From a checkpoint of a small model that answers yes/no questions on an image's attributes: encoder widths [48, 96, 192].
Rows from block 6 of the image encoder of a small model that answers yes/no questions on an image's attributes, named by matrix and row number. Rows with one number belong to one neuron. Each number is 128 + 32 x the weight over its row's rms, rounded and kept within 0 to 255. All counts start at 0.
Before each neuron's rows are labels from the 100 images, of 14848, where the neuron reaches its highest value: "strongest on" is what is common among them. Only what is clearly more common there than usual is listed. The data: views of escape-time and Newton fractals.
# fc1: MLP up (encoder.blocks.6.mlp.fc1.weight, 768x192), inputs 128-191
# fc2: MLP down (encoder.blocks.6.mlp.fc2.weight, 192x768, transposed), outputs 128-191

strongest on: Newton basins of five roots
fc1.582 [ 81 135  98 132 105 161 133 116 113 109 120 102 113 141 129 148 142  82 121  88 144 126 119 115 147 145  94 132 162 125 154 175 110 152 141 170 120  98 123 130  53 129 118 154 130 141 114 143 175  87 125  87 146 160 129  97 115 140  94 131   0 144 125 141]
fc2.582 [100 189 113 140 109 125 113 103  92 125 169 128 137 103 143 121 125  75  91  89 136 169 122 158 143 158 118 145 136 158 103 116 159 172 160 130 112 146  92 178  45 172 130 124 125 137 168 144 137 172 126  82  99 137 101 122 110 124 162 198 115 139 125 121]

strongest on: cubic Julia set
fc1.303 [134 157 171 115 150 121 179 106  75 166  86 119  86 138 122 142 120 132 147 124 124 154 147 121 108 149 137  96 109 140 139 129  60 130 120 163 129 116  82 144 148  93 110 119 169  97 116 131 157 152 144 146 142 113 144 128 149 168 129 136 147 167 135 190]
fc2.303 [190 134 123 132  88 150 196  97 189 150 169 122 103 111 125 220  91 114 157  96 164 113 118 165 169 131  94 108 147 129 153 102 107  72 140 160  94 100 122  95 106 161  77 156 148 142 148 103 167 154 139 133 128  69 132 141 150 121 100 112  61  52 141  91]

strongest on: grey
fc1.281 [160  35 131 130 140 148 138 126 155 140  47 145 122 132  95 167 112  89 176  94 134 115 154 134 129 181 128 124  97 150 130 197 184 117 106 145 128 159 137 107 176 120 113 128 140  85 141 157  84  72 190 128  87 153 166 166  55 107 168 109  91 125 126  90]
fc2.281 [ 45 169 152  82 143 123 152 154  79 107 144  74 118 132 103 121 120 221  66 112 123 197 187 130 139  89 173 171 129 114 142 134 106 103 115 146 197 114 153 147 115 111 175 111  98 135 112 104 158 198  96 129 166 149 135 129 150  90 151 167  74 124 125  37]

strongest on: dark; Newton basins of three roots
fc1.169 [117 148  67  90  70 110  93 118 150 109 145 141 114 121 122 165 179  99  79 150 117 128 104 154 177 141  83 101 111 149 122 189 106  93 104 122 131 129 111 126 115 184  91 116 114 104 134  53 125 152 105 207 141 139 156 169  81 163 168 213  86 155 111 127]
fc2.169 [181 171 147  88 135 163 131 188 189 155 101 121 126 175 170 123 117 163 162 120  77 108 123 187 145 136 114 136 150 138 136 138 158 150 105 198  73 151 136  84 153  46 108 148 141 102  66  86  65 150  80 135  83 146 114  87 162 162 108 139 135 121 178 145]

strongest on: pastel
fc1.70 [136  88  45 137 131 120 165  96 119 159  87 127  76 149 125 112 117  53 140 111  74 174 124  98 142 140 179 127 130 144 130 153  78  79 166 161  64 124 158  82  80 114  40 139 136 138 104  87  97 110 166 159 143 183 155 154 129 108 134 173 106 181 136 138]
fc2.70 [169 169 186  97  96 154  75 140 146 142 132 143 144 150 173 218 119 132 130 105 142 116 179 160 114 115 103 162 134  82 115 149 131 172 114  76 123 143 150 142  99  89  55 166 182  45 150 154 143  96 102 137 196 148  87 126  71 134 170 131 130 158 111 173]

strongest on: Newton basins of three roots
fc1.101 [122 159 144  77 155 149 126 163 134 126 126 143 124 119 137 127 133  43 124  87 108  99 126 116 169 159 125 135 162  81 130 187  92 142  85 182 187  72  76 148 149 161  99 152  24 158 165 157 119  79 160 124 117 169 147 169 110 108  60 110 115 182 159 129]
fc2.101 [101  77  95 147 167 152  86 146  88 151 123 111 143 139 129 155 125 122 139 145 157 126 113 158 136 130  83 169 147 147 132  90 137 168 120  81 170 125 180 145 117 137 153 142 206 160  72 194 129 125  95 119 109 107  54 118 175  83 116 140 154 149 205 163]

strongest on: dark; quartic Julia set
fc1.614 [148 114 170  77 138 181 109 158 146 142 139 112 107  93 131 158 153 174 163 113  99 105  48 141 132 165 147 123 181 138 125 144  68 122 136 137 123 154 150 125 146 100  57 169  99  93 117  81  84  82 113 160  92 108 119 121 109 126 159 111 103 173 134  87]
fc2.614 [ 84  59 100  93 143  84 193 166  68 124 181  84 172 130 133  74 122 165  67 141 125 218 125  89  70 121 159 120  67 155 139 148 107 163 117  76 159  69  74  73  90 149 147 131 143 221  82 184  71 158 167 103 113 130 144 113 146 123 168 183 103 113 150 128]

strongest on: quartic Julia set; Newton basins of five roots
fc1.426 [111 166 135 110 140 183 155  89  86 165 101 112 119 151 135 104 167  75 109 178  77  54 124 136 116  89 163 109 142  96 127 102 127 161 110 146  78  89 151 116 142 120 113  67 105 151 110 106 153 150 153 106 158 134 118  92  74 158 131 175  70 151 123  85]
fc2.426 [ 75 132 164  94  73 165 121 187 152 131 157 136 166 139 102  53 162  74 132 126  93 147 145 137 115 107 134 161 159 142 138 121 200  58 149 207 148  86 136 120 116  77 152 175 146  69 126 117 153 122 105 141 125 120  93  97  99 129 113 136 133 159 148 141]

strongest on: Newton basins of three roots; quartic Julia set
fc1.29 [147 108 136 124 125 151 155  96  91 127 137 115 131 142 168 135 133 119 131 149 113 118 136  92 158 119 166 182 158  69 106 125 146  19 160  98 140 158 124  96 155 118 152 115 117  88 110 158 150 165 216 184 108 125 132 179 100  80 142 241 161 152  58 167]
fc2.29 [108 153 125  92 121 128 105 170 140 149  76 143 105 140  95 107 144 154 142 118 130 103 103 201  90  53  89 159  79 177 150 152 135 180 138 157  61 115 133 127 102 178 130 105 145 119 120 150  90 150 153 154  70 165 125  95 129 200 147  22 176 179 175 105]

strongest on: sine Julia set
fc1.201 [126  96 153 122 167 166 104 119  70 136 124  89 150 161 158 130 205  97 129  80 153 144 171 114 119 172 139  92 127  99 131 142 138 150 103 103 219 106 127  84  84 131 131 147 142 137 103 134 130 118 128 135 120 120 119 113 120 136 100 135 161  91 101  76]
fc2.201 [ 92 130  82 151 130 122 146 127 174 103 125 115  83 110  82 170 133 168 111 119  85  84  76 139  82  48 138 118  91 138  86 186 133 176 121 141  35  99 166 111 134 165 115 119 112  85 130 102  75  91 135  81 155  74 145 157 169 212 134 118  70 129 121  99]

strongest on: pastel; quartic Julia set
fc1.52 [103 119 117 110 116 103 107 106 124  86 135 174 147 150 151 119 106  65 117 110  85 112 138 123 143 147 123 134  80 192 134 150  78  99 169 133 144  76 133 124 148 106 129 163 122 114 105 167 101  84 126 113  86 149 119 166 125 129 126 160 107 173 136 117]
fc2.52 [ 85 144 134  69 117 139 166 120 131 187 123 108  80 138 156  93 116 119  94 144  95 164 118  93 122 126 159 164 146 100 141 124 158  70  81 171 148 112 169 124 119 145 185 158  97 167 107 129 117 197 150  89 148 160 145 130 143 133 103 112  42 184  88 134]

strongest on: sine Julia set; dark
fc1.51 [125  85 127 104 112 137 130  78 122 120 119 135 150 135 131 160 114 136 144 166 152 116 181 146 144 176 157 106 182 123 161 127 135 162 178  77 174 129 176  93 129 190 130 179  82  91 133  92 101 115 141 156  98 104 104 134  86 158 144 111 133 151 100  62]
fc2.51 [144 130 107 110 126 152 186 197  90  73 147 135 134 137  97  72 138 109 136 129 130  96  52 127 106  85 114 107 101 164  87 157 108 168 151 131 144 177 132 180 129  66 143 135 130 125 206 163  84 190 154 135 134 117 115 131 167 137 130 112 176 130  74 166]

strongest on: dark; Newton basins of five roots
fc1.246 [ 77 158 117 126 152 166 178  56  59 163 143 143  79 108 148 118 130 129 121 143  92  93  60 112 125 159 172  68 162 158 136  95  91 139 155 124  92 101 123 134 183 176  67  99 115 155 113 114 129 150 143 113 126 165  95  97  89 155 169 196 146 160 119  99]
fc2.246 [146 145 162  89  94 126  97  97 157 102 147 129 175 118 116 104 136  89 104 207 140 161 155 137 157 130 100 189 153 136 142 150 119  49  93 161 155  83  92 135 115  30 121 175 190 112 112  98  74 101  67 149 100  92 136 133 130 155 131 121 137 134 163 167]

strongest on: quartic Julia set; grey
fc1.668 [ 62  75 176  44 138 132 154 159 101 102 144 216 175 114 182 171 194 127 169 161  94  98 185 159 173 112 122 138 183 155 113 117 115 102 154 133 117 121 106  90 121 158 121 155 105 138 136 154  98 164 129 102 115 177  69 144 121 145 154  82 122 154 165 195]
fc2.668 [146 107 114  82 146 138 135 164 140 158 150 157  91 141 164 159 105  70 115  53 130  41  90 112 151 151 143  60 142 144 142 146 124 116 132 135 138 180  68 158 101 120  48  93 103 157 146 167  56 118 155 169 128 115 111 158 112 152 136 131 204 103 114 142]

strongest on: tricorn; Newton basins of three roots
fc1.654 [136  67 167 108 145 148 128 191 139 130 114 115  32 102 121 121 132 181 152  56 117 179 134 121 114  76 158 135  92 129 149 208 167 131 111 145 138 121 139 153 192 150 149  96 120 157 175 156  82  69 147 114  97 129 157  81 134  81 155 124 119 153 122  73]
fc2.654 [ 94 125 134  71 151 176 115 127 128 145 134  80 206 185 168 132 135 151 106 121 125 141 182 157 133 162 126 173 152 167 156 133 182 139 149 152 162 118 199 167  77 119 124 103 125  53 141 114 192 199 101 138 154 102  94 141 129 139 132 169 126 150 104 138]

strongest on: sine Julia set
fc1.407 [ 66  84  80 121 177 207 112 105  72 115  84 131 164 127 102 141 127  96 111 117 111 118 144 103  92 184 145 142 173  89  85 168 143  97 154 132 191 107 145 150  66  75  96 150  71 168 114 132 125 109 172 109 114 154 141 124 124 139 119 105 114 136 139  83]
fc2.407 [ 92 163 107 125 142 115  84 176 137 134 136 171 150 146  96 180 155 178  92 126 127 139 102 176 111  84 155 151 126 180  96 187 118 120 112 128  34 132 231  55 132 136 140 101 172 116 161 153 118  99 127 102 141 110 113 133 100 181 139 139 153 178 174  81]

strongest on: sine Julia set
fc1.560 [181 149 187 108 104 134 142  90  54 147 191 125 185 151 118 172 182 120  92  66 133 160 124 125 107 133 128 154 156 128 148 113 142  94 115 176 130 219 144 121 150  82 111 151 170 108  92 154 155 159 137 137 129 170 111 113 133  91  60 173 154 145 142  73]
fc2.560 [ 84  99 112  96 153  99 109 185 187 125 163 152 114 148 145 154  90 120  80 122  95 155  85 103 184 132 106 120  85  98 136 171 128 127 161 143  84 171 181 142  39 163 108 154 104 102 125  68 168 112 102 135 164 127  99 169 183 193 169  78  97  83 143 111]

strongest on: cubic Julia set; quartic Julia set
fc1.127 [130 131 200  35 106 161 137  77 131 225  58 112 124 162  85 155 129  90 118  67 125  80  88 156 121 168 143 142 110 171 164 134 103 121 129 150 162 108  96 143 103 178 192 121 108 106 162  67 153 176 120 167 146 134 150 120 139 132  93 138  99  93 198 142]
fc2.127 [123 128 162  65 134 118  92 112 200 104 118 202 122 137 202 130 132 174 141  92 136 174 159 124 110  71 132 104 106  82 138  74 129 137  96 135 121 113 160  71 141 144 134  95 137  86  98 124 136 109 193 112 150 124 120 117 102 147 130 134 142 104  80 148]

strongest on: pastel; Newton basins of five roots
fc1.277 [174 153  92 124 194 111 114 171 135 136 128  88  99 149 162 115 128  83 198 104 124 128 116 147 104 170  93 121 137 101 133 158 101 116 101 132 145  86  87 110  73  94 145 165 106 113 127 155 149 148 183 122 142  96 184 133 198 135 119 117 113 157 151  90]
fc2.277 [144 199 150 167  84 126 122 124 189 127 120 162 117 123 157 136  54 160 119 165 130 153  94  88 137  84 129 167 110 140 140  70  99 139 145 162 137 142 140 107 137  98  96 112  92 147  96 183 153 123 131  91 165  96  74 149 120 133  73 172  76 107 127 144]

strongest on: Newton basins of five roots
fc1.484 [118 106 113 148 164 191 118 109 138 180 134 187 129 112  87 141 136  66  86 168 122 113 120 128  78 153 133 104 197 153 163 109 111  82 116 154 116 140 123 136 126 101 119  95 134 135 100  68 157  32 159 135 129 145 139  96  79 176 100 197  95 170 129 137]
fc2.484 [159 179 169  84 106 185 121 154 102  97  95  90  99 168 124 111 120 108  57 103 106 126 159 124 130 118  56 200 113 126 123 137  87 142 144 144 154 144 160 125 127 136 131  76 105 119 117 167 125 174 127  92 138 180 159  94 195 111 158 138 122 159 153 123]

strongest on: quartic Julia set; Newton basins of three roots
fc1.558 [120  77 150 151 184  88 151 122 181 219 134  91 130  92 134 187 117 105 131 133  98  93 116 158 156 120  75 128 131 150  97 130 110 121 172 146 170  69 124 188 143 109 107 119 107 135 118 136 143 118 145 170 134 125  99 158 195 104  85 145 135 109 124 135]
fc2.558 [ 66 143 145  78 167 144 127 167  89 140 126 132 114 175 134  78  85 142 134 163 175 128  98  52  92 101 183 120  95 113 153 101 109 125 114  97 125 123 124 130  42 115 142 119  63 160  53 139 141 121 162 150 150  97 115 141  40  88  69 142 167 125  91 117]

strongest on: pastel; tricorn
fc1.586 [126 148 101 117 100  97 150 130  99 146  52 151 119 131 128 119 130 154 147 128 101 136 137 119 158 129 171 159 111 184 156 157 134 157 183 200 101 119 149  97 134 123 114 144 169 138 102  80 118  83 124 128  88 180 163 157 154 113 129 114  81 143 140 101]
fc2.586 [ 60  90 162 161 170 172 108 113 205 166 118  56 143 171 127 154 144 131 125 180 119 148 137 113 103 138 121 165 128  73 107 133  91 173 136  92  33 180 109 125 148 134  77 148 101 166 100 204 150 143 187 159 152  89  96 199  89 130 127 145 124 121 128 133]

strongest on: Newton basins of five roots; quartic Julia set
fc1.658 [ 74 123 139 126  99 169 113 146 147 104 155 120  69 172 105 131 139 120 100  98 117 108 140 140 125 147 199 172 116 108 129 176 188 118 140 163 112 134 144 129 115 123 111 102 209 120 168  30 100 117 144 110 113 152 108 135  78  97  85 155 119  85 143  88]
fc2.658 [135 129 104 145 154  73 105 169 153 109 166 164 128 109 167 122  80  92 150 126 116 175 138 136 120 140 131 208 139  89  96  99 139 195 140 110 140 138 162 100 120  91 136 118  78 111  86 159 170 139 115  92 139 127  31 163 146 160 157 138  86 146 135 105]

strongest on: grey; quartic Julia set
fc1.144 [128 110 125 162  66 101 185  84  76 129 135 125 103 214 118  85  49  95 110  98  80  67 169 188 142 128 135 149 114 159 138 127 123 170 181 162 152 115 137 134 180  75 123 131 146 100 169 115 166 147 107 143 185 166  94  87  48 117 142 139 126 184 175 153]
fc2.144 [ 75  85 155 111 156 213  97 167 129 116  91 136 138  86  77 123 153 136 103  96 177 126 112 103 152 198 161 132 140 121  97 115 129 120  72 109 159 208 177 111 141 141 108 127 156 136  79 115 172 135 118 145 124 105 122 113 105 139 115 134  64 108 133 148]

strongest on: cubic Julia set; close-up; kind: Julia set
fc1.714 [197 137 181 152 121 127 158  64  93 168  83 111 100 185 139 129 162 141 141 102 105  41 139 102 176 170 150 106 112 112  91 169 122 118  49 162 192 142 148 129 130 126  98  78 143 106  97  76 132 115 165 124 149 149 111 140 144 167 115 141 129 129 156 150]
fc2.714 [123 108 164 132  61 154 134  88 156 129 125 106  84 138 151 103 133 117 159 135  60  81 128 151  83 136 121 135 109 159 143 107 151 135  58 105 117 203 159 109  84 188  83  82 181 148 168 168 142 165  57  86 162 130 135 142  90 116 130 149  89 118 125 125]

strongest on: dark; cubic Julia set
fc1.462 [ 99 181 126 188 139 134  94 145  78 140 148 110 143 152 144 131 157 148 146 171 106 122 121  77 127 139 104  94 134 138 163 118 146  99 142 199 121 153 195 161  95  72 123 109 128 103 204  38 158  71 141 133 121 148 142  93 108 168 177 151  64 116 102 110]
fc2.462 [133 173 102  77 105  90 101 156 177 118 104 130 152  67 116 109 118 140 127 151 107 194  86 120 156 136 108 129 124 161 129 180 106  27 128 152 112  93 150 148 105  89 101 200 186 134 147 123 102 123 113 164 111 171  93 131 157 121 141  78 157  59 182 132]

strongest on: Newton basins of five roots
fc1.220 [ 89 151  92 122 138 105 131 170 103 146 140 106  60 192 115 138 119 165 140 106 156  98 124 123 132 116 164  95 184 182 185 121 104 181  99 112 133 201 142 163 162 162 151 143 167 149 131 171 119 136 132 155 105 142 103 128 135 164  84 151 162 183 143 114]
fc2.220 [121 135 144 138  90 146 144 140 171  79 105  80 158  86 101 159  51  83 122 163 140 104 169 128 168 166  96 130 139 132 135 134 131  26 135 144  97 153 115 118 113 134  31 113 130 161 158 132  88 115 150 106 146  75 122 138 165 126 181 138 161 103 130 163]

strongest on: grey; Julia set
fc1.95 [156  91 137 147 103 122 120 115 136 151 130 204  77 168 126 163 146 185 126 145 123  80 147  82 137 121  53 176  99  92 105 132 149 105 118 122 144 109  89 124 214 131 125 101 116 171 101  65 157  71 170 155 132  92 151 113 121 115 142  32 137 183 174 143]
fc2.95 [135  99 179 100 109 143 145 164 152 164 149 124 133 146 131 174 123  93 181 139  95 141 156  94 155 116 193 171 100 176 129 164 107 168 146 149 190  56  82 130 142 117 113 113 186 115 169 119 143 151 133 176 160 148 174  91 137  87 164 129 178 183 141 137]

strongest on: dark; tricorn
fc1.408 [120 139 137 174 130 204 148  70 134 101  95 150 137 116 106 201 132 107  75 155  97  84 134 146 116 134 123 106 131 103 131 105 138 150  73 123 116 190 194 168 100  74 115 153 108 115 140  54 115 134 163 146 159 138 149 105 153 128 111 126  90 158 128 164]
fc2.408 [134 143 144 168 133  51 172 109 150 140 180  56  93  77 173 118 139 165  86 123 128  94 132 116  43 117 139 119  84 181 139 121  82 119 142 148 122 111 149  69 150  95 115 141 161 178 124 102  97  75 142 120  99 123 115 105  92 120 150 128 150 167  95 101]

strongest on: quartic Julia set
fc1.292 [ 89 152 121  94 147 137 119 178 119 132 106 141 180 138  67 111 131  92 112  92  95  71 137 106 121 146 128 103 123 148  82  99 107 130 116 106 116  82 138 178 135 154 107 103  83 129 112 107 143  92 187 156 184 145 104 147 143 110 171 128 102 177 168  53]
fc2.292 [108 183  83 100 111  74 138 195 146 127 146 147 145 130 141 129 109 113 107 144 126 164 140 177 100 154 190 139 131  97 160 123 156 109  75 141 139 110 146 105 113 119  88  68 203 121  94 169  89  95 169  98 123 125 122  95 134 180 226 141 139 153 145  86]

strongest on: tricorn
fc1.191 [ 72 150 150 110 123 195 105 162 129 137 168 160 118 126  94 110  52  92 158 147  70 123  98 132 168 145 162 147 169 165 157 172 138 108 165  87 115 148 130 140  85  97  83 132 155 132  99 157  98 120 172  97 113 159 128 117 197 164 146  94 116 146 188 139]
fc2.191 [112 147 131 126 158 123 148 156 124 140 133  98 125 103 175 111 105 111 134 155 177 130  87 186 101 162  87 113 128 127  99  84 120 140 167 178  99 109  82  99 104 137 115 137 140 155 107 132 135 126 130 161  89 110 112 138  21  75 123 203 142 189 138 113]

strongest on: tricorn
fc1.640 [ 59  82 190 158  86 150  55 150 135 117 112  89  98 150 119  99  95 107 137  70 133 113  92 141  95 139 195 155 133 151 183 148 114  99 146 177 153 155 145  86 157 132 151 139 173 159 121 161  83 106 179 168  57  96  65 122 128 159 147 157 134 140 202 105]
fc2.640 [ 91 150 114 120 179  90  96 146 142  73 134 174 151 115 102 113 155 135 130  94 141 186 170 117 135 126 155 184 138  91 126  75 127 114 160 153 121 126 166  94 140  93 108 126  63 158 176 141 115 123 180  31 170 152 101 146 151  72 108 107  93 142 109 123]

strongest on: tricorn
fc1.699 [ 92  95 103 134 154 132  84 150 175  69 107 154 138  74 110 148 151 145  90 127 191 147 169 110 134 119 160 145 115 129 216 160 120 110 132 152 100 103 117  97 160 131 149 127 177  95 132 174 153 115 139 109  91 114 136 112 182 117 163 132  54 173 160  75]
fc2.699 [112 102 180 109 157 148 112  89  89 135 170 118 144 204  98 119 149  92 124 151  50 132 149 177 194 174 115 152 185 132 152  93 141 137 143 128 145 169 205 120 122 182  93 125 131 120 223  97 147 132 117 146 119 145 120 143  96 102 102 164 134 127 113 178]

strongest on: tricorn; cubic Julia set
fc1.749 [ 84 107 187 169 161 136 126  85 120  88 128 129 117 115 147 121 145 138 159 117 145 147 161 172 110 122 155 159 118  91 177 141 127 111 152  68 120 126 173  72 200 172 176 169 158  93 182 168 135 150 137 142 135 129 111 160 114  90 178 126 130 189  70 105]
fc2.749 [118 109 122 111 113 126 127 110 115 120 129  98 195 183 109  78 117 149 123 160 123 135 114 125 155 150 163 147 147  85 215 133 157 137 125 139 142 153 181 129 160 100 126 124 141 175 185 123  98 119 132  73 155 144 126  97 145  94 106 169  93 146 167  71]

strongest on: sine Julia set
fc1.221 [131 125 173 114 182  98 180 154 129 202 144 141 155 192 122  88 106 100 111 157 112 161 155 106 121 127 154 168  93 101 154 141 133 150 158 141 146 126  83 146 105 129 128 156 113 189  45 131 110 101 171 128  77 139 111 104 103 135 182 105 146 149 126 107]
fc2.221 [168 143 108 122 125 127 122 148 110 128 113  63 111  94 151 122 118 128 101  88 138 102 168 129 126 107 108  63 185 124 137 109 161 130 150  85 154 132 121 146 126 133 125  97 145  84 111 145 115 153  61  66 149  96  55 105 177 105 153 136  85 144 206 151]

strongest on: sine Julia set; close-up
fc1.154 [100 141 158 127 146 139 105 114 123 148  70 107  60 164  99 118 113 122 129 134 142 140 145 160 135 159 159 120 127 132 129 136 149 117  86  94 120 101  71  95 147 107  90 117 126  92  78  83  87  33 182 115 144 121 178 187 110 157 124  84 141 129 180 119]
fc2.154 [127 126 107 145 128 146 124 162 134 123 147 124 112 176 139 101 128 168 161  84 177 119 162 110 121 134 108 107 136  66  74 185  85 103 139 141 100 111 132  99  29 136 182 181  67 179  69 130 156 161  76  90 154 141 109 126  74 131 158  86 127 111 135 127]

strongest on: grey; Julia set
fc1.327 [ 91 117 127  95  92 183 148 124 118 142 112 189  34 127 125  97 165 160 172  84 114  86 110 130 158  79 160 154 149 118 128 106 156 105  71 134  62 136 115 164 144 132 125 149 143 108 208 123 120 159 123 136 143 145  99 161 188 151 153 106 139  88 111 149]
fc2.327 [106 126 141 165 137 106 110  85 180 123 207  60 141 131 154 210 108 142  93 103 126 166 155 127  97 137 143 101  89 197 135 176 125 157  97 126 167 116 116 132  92 147 124 106 166 154 142  98 145 121 122 158 120 100 168  70 122 104 107  89 125 105  97 119]

strongest on: tricorn; grey
fc1.401 [109 143 130 124 148 131 115 101 139 161 145 128 101 111  94  59 143 131 120 165  98 145 108 179 143 160 135 147 143 128 142  87  90 121 170 179 135 190 124 118 133 111 157 134 111 135 150 119  97  99  92 112  92 181 121 140 104 129  89 171 175 160 134  54]
fc2.401 [107  88 116 127  77 146 119 134 185 146 100 166 153 102 127 153 144  84 163 104 200 113 112 130 133 156 140  71  89 121 124 143 155 184  40 113 148 123 154 117 122 129 104 122 104 118  93 131 195 164 115 157 145 119 146  91 136 109 110 130 153  86 138 114]

strongest on: grey; quartic Julia set
fc1.721 [226 129 155 104 126 151 132 148  74 140 157 159 101  97 174 158 152 120 175 140 126 147 166  92 165  81 130 125 118 145 151 153 134  44 127  80 124 151 115 126 118  97 116 125 159 128 161  89 104 151 212 122 144 152 143 142 101 158 131  63  87 134 143 202]
fc2.721 [123  55 114 163 160 165  82  78 204 154  73  58 140 170 152  79 143 137 154 134 128  85 106 151 130 146 134 161 140 150 119 150 177 178 140  83 125 128 157 183 197 160 192 144 130 102 169 160 107 170 128 163 110 127 106  95 161 114  78  90 195 190 158  89]

strongest on: pastel; quartic Julia set
fc1.94 [ 99 148 108 133 146 139  85 141 149 136  90 142 124 140  78 139  98  88 176 147 146 120 143 178 141 208  97  37 119 139 165 125 116 147 108 152  87 150 136 185 111  74 184 127 169 148 156 154 133 157 103 167 153 123 108 135 121 163 113 132 166 170 164 113]
fc2.94 [ 95 124 160 131 124 155 103 100 137  99 131  68 110 122 115 161 156 135 167  77 140 110 162 105 152 183 126  88 128 149  90 167  92  99 133 114 134 125 117  92 153 188 152 169  76 144 136 127 179  90 110 119 117 104  96 122 193 144 120 108 144 138 106 153]

strongest on: dark; Newton basins of three roots
fc1.531 [132  97 127  91 105  94 165  97 113 120 166 218  96 136 154 143 169 121 154 127 131 161 154  67 141 145 128 102 173 106 123 166 148  79 125 124 142 126 159 101 136 135  95  70 122  85 132  65 145 120 138 120 118 165 204 101 123 103 123 104  72 126 112 156]
fc2.531 [ 66 112 219  53 181  93 142 141 132 111  76 105 162 158 132 159 165 110  98 138 152  78 200 122  65  98 163  92 131 134 118 158 178 134 198  97 171 134  93  90 137  89 119 151 145 124 147 139 122 165 123 117 122 138  64 117 130 157 100 169 142 148 117  90]

strongest on: cubic Julia set; cool
fc1.627 [115 157 162  96 155  94 145 110 107 158 115 134  95 161  99  62 143 115 147  76 123 141 111  87  85 151 128 158 155 171 164 128 134 112 105 165 166 152 169 188 119 109 114 137 108  95 108 150 147 172 130 147 129 104 123 164 111 110   6 102  99 155 146 105]
fc2.627 [149 153  58 167 111 110 142 140  87 128 130 161 230 129 103 159  77 125 103  89 142  83 146  96 134  97  80  69 165 118 130 107 119 109 113 119 110 187 137 119 170  88 117 122 126 168 163  85 104 110 211 122 156 136 158  96 168 134 173 150 144 141 144  83]

strongest on: quartic Julia set
fc1.546 [134 124 100 132 208 194 172  75 119 102 129 108  75 142 118 113 162 109 122 167 110 110 154  77 194 110 151 111 127  87 104 144 178 176 143 130 164 106 153 143 170 124 180 158 126 103 133  73 115 137 141 106 119 110 159 114 200 130 127 135 137  90  89  92]
fc2.546 [139 145 155 128 134 127 157 105 173 184 143 136 119 114  99 131  97 126 109 104 161 119 130  97  86  76 126 127 112 169  75 208 133  87 167 176 168 183  90 170 116  56 118  80 213  78 125 152 133 124  85 152 113 153 158 140 129 115 148 120 135 123 163 167]

strongest on: tricorn
fc1.108 [111 108 141 137 168 166  76 153 107 113 129 116 158  71  90 125 129  86 160  81 148 129 172 146  90  75 151 135  81 172 113 164 138  90 139 151 141 117 170  97 145 133 133  86 208  86 161 210 122 108 150  81  53 155 130 105  91  76 162 149  96 175  70  95]
fc2.108 [101 123 109 100 170 130 133 128  88 153 132  71 154 180 152 106 141 134  59 133 108 119 162  65 157 172 181 180 187  99 215 170 150 107  84 155 141 137 100 159 153 115 142 145 118  95 145  98 163 162 139  93 179 121  95 108 121 101  75 170  92 121 123  88]

strongest on: pastel; sine Julia set
fc1.557 [ 87 111 151 125 134 157 112 106 132 116  96  90 139 115 146 165 137 120 135 130  91 143 118 155 119 143 109 125 149 164 142  82 141 154 177 195  97 118 142 157 122  70  84 131 163 191 138 124 151 161 130  86 143 131  83 151 123 139 111  77 144 112 104 148]
fc2.557 [116 183  92 173 188 122 102 117 153 183 170 125 140 175 178 191  83 129 128 134  96 103  89  92 121 164 113 129 120 136 172 140 109 115 135 117 117 117 151  98 129 145 167  76  92 150 172  91 135 131 110 122 118  76 152 129 206 127 100 163 112 159 133  60]

strongest on: sine Julia set; vivid
fc1.136 [144  81 134 153 155 117  68  85 125 131 114 116 133 135 132 121 178 158 100 138 111 140  47 131 113  96 143 148  90  76 174 105 137 113 126 114 145 147 113 182  66 137 148 184 129 155  91 115 184 109  75 167 152 121 112  85 130 146 175 107  68  90 168 186]
fc2.136 [ 86 139 122 161 149 123  92 101  76 181 130 113 133  89 150 166 148 149 173 134 138 122 136 126 104 131 205 143 151 209 115  81 103 129 181 164  77 121  74  57 155 124 148 124 108  68 114 117 145 120 127 156  87 134 173 133 144 154  88 102  97 102 136 138]